Weights of a small self-supervised image encoder.
Model: 32-pixel images, depths [2, 4, 4].
Training: muon at rate 0.0017, 6900 steps, batches of 512.
Data: trained on simulated telescope pictures of galaxies, 48750 training examples, 72.5 epochs.
Rows from block 7, named by matrix and row number. Rows with one number belong to one neuron. Each number is 128 + 24 x the weight over its row's rms, rounded and kept within 0 to 255. All counts start at 0. After the name is the row's rms in percent of the matrix's.
# fc1: MLP up (model.blocks.7.mlp.fc1.weight, 768x192), inputs 128-191
# fc2: MLP down (model.blocks.7.mlp.fc2.weight, 192x768, transposed), outputs 128-191
fc1.77 101 [123 140 125 140 160  48 124  93  98 103 125 108 135 132 127 130 116 112 132 146 127 161 134 147 125 114 147  92 190 117 126 100 124  95 157 129  79 104 132 152 144 157 110 133 134 128 178 115 142 122 161 155 132 141 137 109  96 143 146 125 121 107 127 156]
fc1.79 094 [173 155 152 121 145 153 159 107 111 164 112 152  68 157 132 142 138 139 133 153 125 136 134 139 110  94 113 110 170 105 121 149 108 110 132 121 131 116 136 173 127 149 125 102 115 163 131 158 132 116 110 129 127 132 114 129 158 125 129 165 140 102 118  78]
fc1.80 097 [ 97 142 147  94 126 126 116 122 121 100  92 136 135 117  97  76 119  97 161 163 111 132 136 121 130 153 150  92  93 138 148 119 106 151 151 121 155 137 106 106  99 102 137 128 124  85 141 155 153 124 161 128 104  85 121 136  87 146 177 179 169  85 133 129]
fc1.81 111 [134 141 115 129 107 146 132 155 107 150 129 182 152 145 140  77 174 103 139 145 137 126 127 144 144 146  93 117 127 127 162 152 132 111 149  96 142 112 135 161 115 136 150 111 160 155 132 123 113 100 141 116 159 166 133 103 131 121 153 175 181 149 138  94]
fc1.82 098 [138 107 124 108 130 159  90 132 155 130  92 158 134 172 140 141 152 145 103  92 139 116 148 127 111 127 130 140 108 155 130 151 108 125 130 152 127 133  99 132  77 100 124 130 138 175 138 158 114 154 147 182 155 134 138 162 161 139 142 114 158 166 116 137]
fc1.84 101 [130 130 141 138 133 137 140  89 126 117  85 143 124 112 149 136 145 149 114 102  79 101 127 118 121 129 135 154 143 115 177 110 116 143 107 166  92 104 117 150 148 120 129 114 136  84  80  84 103 137 112 167 168 138 129 153 145 166 128  95 120 116 106 108]
fc1.85 110 [186 112 140 145 141 105 138 132 145  99 118 155 125 147 131 106 151 133 132  75 139 170 149 125 115 109 109 123 136  94 118 122 134  90 109 147 168 133 134 122 125 144 137 117 176 119 185 129  88 110 111  79 117 124  95  78 110 150 142 168 104 120 147 167]
fc1.87 098 [155  95 126 146 129 152 121  92 121 146 132 150 130 187 163 119 121 131  92 146 120 127 145 135 145 134 160 106  87 108 122  98 157 111 170 124 113 127 139 106 117 126 156 125  86 159 163 124 126 128 126  99 113  91 153 103 133 175 143  84 101 105 124 158]
fc1.88 108 [144 101 129 178 132  99  94 142 129 102  69 177 156 123 117 131 142 155 114 126 132 131 106 123 152 146  62 109 110 115 175 113 118 136 122 158 158  94 122 135 174 162 144 124 103 125 105 155 140 129 109 139 154 150 137 130 120 139 123 102 143 106  85 120]
fc1.89 109 [145 124 131 111 130 115 115 135 117 132 109 141 126 166 140 145 137 125 181 151 162  59 109 135  99 143 111 147 145 134 102 134 116 120 140 121 156 148 104 150 149 118 123 128 162 107 134  96 151 114 136 154 177  98  66 115 117 152 110 113  92 145 104 142]
fc1.90 129 [150 132 147 131 106 156 149 134 110  80 101 132 139 136 113 121 113 135 167 120 115 122 120 132 103 121 160 111 122 143 142 118 108 126 125 164 124 133 152 146 133 144 173 119 154 147 104 112 115 115 200 118 118 149 135 142 161 126 152 103 117 144 120 130]
fc2.77 089 [126 142 123 151 114  84 127 128 148 161 105 146 161 132 128 140 158 132 160 133 163  78 150 155 151 108 110  95 125 122 115 112 112 134 124 129  99 111 113 133 191 120 160 153 122 153 165 134  61 129 133 121 115 135 141 157 115 112  94 116 177  94  99 122]
fc2.79 087 [122 128 125 142 155 100 161  96  81 122 129 125 146 128 117 143 107 130 156 120 124  92 143  98  95 107 137 130 179 106 100 144 152 147 151 130 119 119 108 118 152 125 118 168 137 124 138 155 112 132 126 103 187 138 146  99 114 134  84 144 130 112 144 142]
fc2.80 105 [179 131 138 128 129 149 104 113 122 110 114 119 110 122 183  79 142  87 178 128 134 101 146 145 182 132 139 156 150 137 131 126  92 110 106 123 144 103 102 158 135 119 143 120 118 134 129  87 150  84 138 149 178 101 103 154 124 118 131 142 101 135 141 135]
fc2.81 103 [107 137 162 177 124 171 121  85 147 129 155 164 123  95 152 132  92 101 174  92 118 137 144 126 159 124 115 133 132 122 125 147  77 130 127 128 105 118 123 110 136 163 129 117 145  57 127  84 105 143 146 122 140 123 142 128 108 133 159 151 112 159 131 118]
fc2.82 099 [150 114 116  99 146 107 136 108 159 113 150 134 121 123 139 153 128 105 162 137 147 118 176 156 154 143 135 130 133 133 129  84 128 105 120 125 121 101 112 128 121 108 133 133 190 120 117 151 135  74 116 107  99 124 120 126  77 131 124  87 139 124 164 108]
fc2.84 101 [128 128 115 141 163 147 136 167  95 134 111 147 147 108 156 127 161 135 104 151 124 132 148 159 119 137  90 109 113  80 146 138 142 124 108 135 107 162  64 116  97 143 118 100  97 106  77 117 131 163 137 106 139 107 132 155 149 148 145 120 151 137 112 135]
fc2.85 108 [156 105 129 103 105 146 148  76 152 108 130 126 141 148 160 101 119 127 138 133 173  89 140 137 138 144 120 100 139 111  96 118 117 110 117 156 116 113 116 125 127 146 134 172 116 139 123 153 171 124 141 132 152  70  98 132 112 148 154 129  97  86 112 152]
fc2.87 091 [194 133 114 122 111 111  86 128 152 135 137 102 137 132 110 100  75 150 155 135 121  99 125 110 128 158 152 126  86 137 129 103 142 158 175 163 136 124 147 110 129 146 141 128 130 127 138 116 133 154 168 100 164 132 124 138  99  92 124 133 158 160 145 128]
fc2.88 111 [119 168 156 121 140 117 117 157 105 135  89  98 123  94 129 141 137 106 107 111 120 142 152 170 122 138 180 120 143 162 135 131 144  98  80 146 164 140 137 138 178 120 141 118 148  96 156 113 137 122 118 147 142 117 110 166 124  59 109 135  92  98  99 182]
fc2.89 108 [144 131 128  90 125 111 124 166 131 116 107  87 112 118 137 141 127 140 115 129 152 102 164 176 130 136  52 172 118 156 122  83 149  88 124 153 110 124 108 120 180 163 125 112  79 164 117 105 190 151  91 132 124 133 131  93 163  78 125 154 120 151 133 134]
fc2.90 127 [141  94 118 147 129 110 123 137 166 152 147 120 136 153 124 146 134 152 136 108 155 157 160 134 154 116 107 125 134 129 138 133 108 103 155 131 142  94 125 119 160 182 132  98 144 122 121 105  64 110 121 128 124  75 111 116 160 107 137  88 112 131 187 139]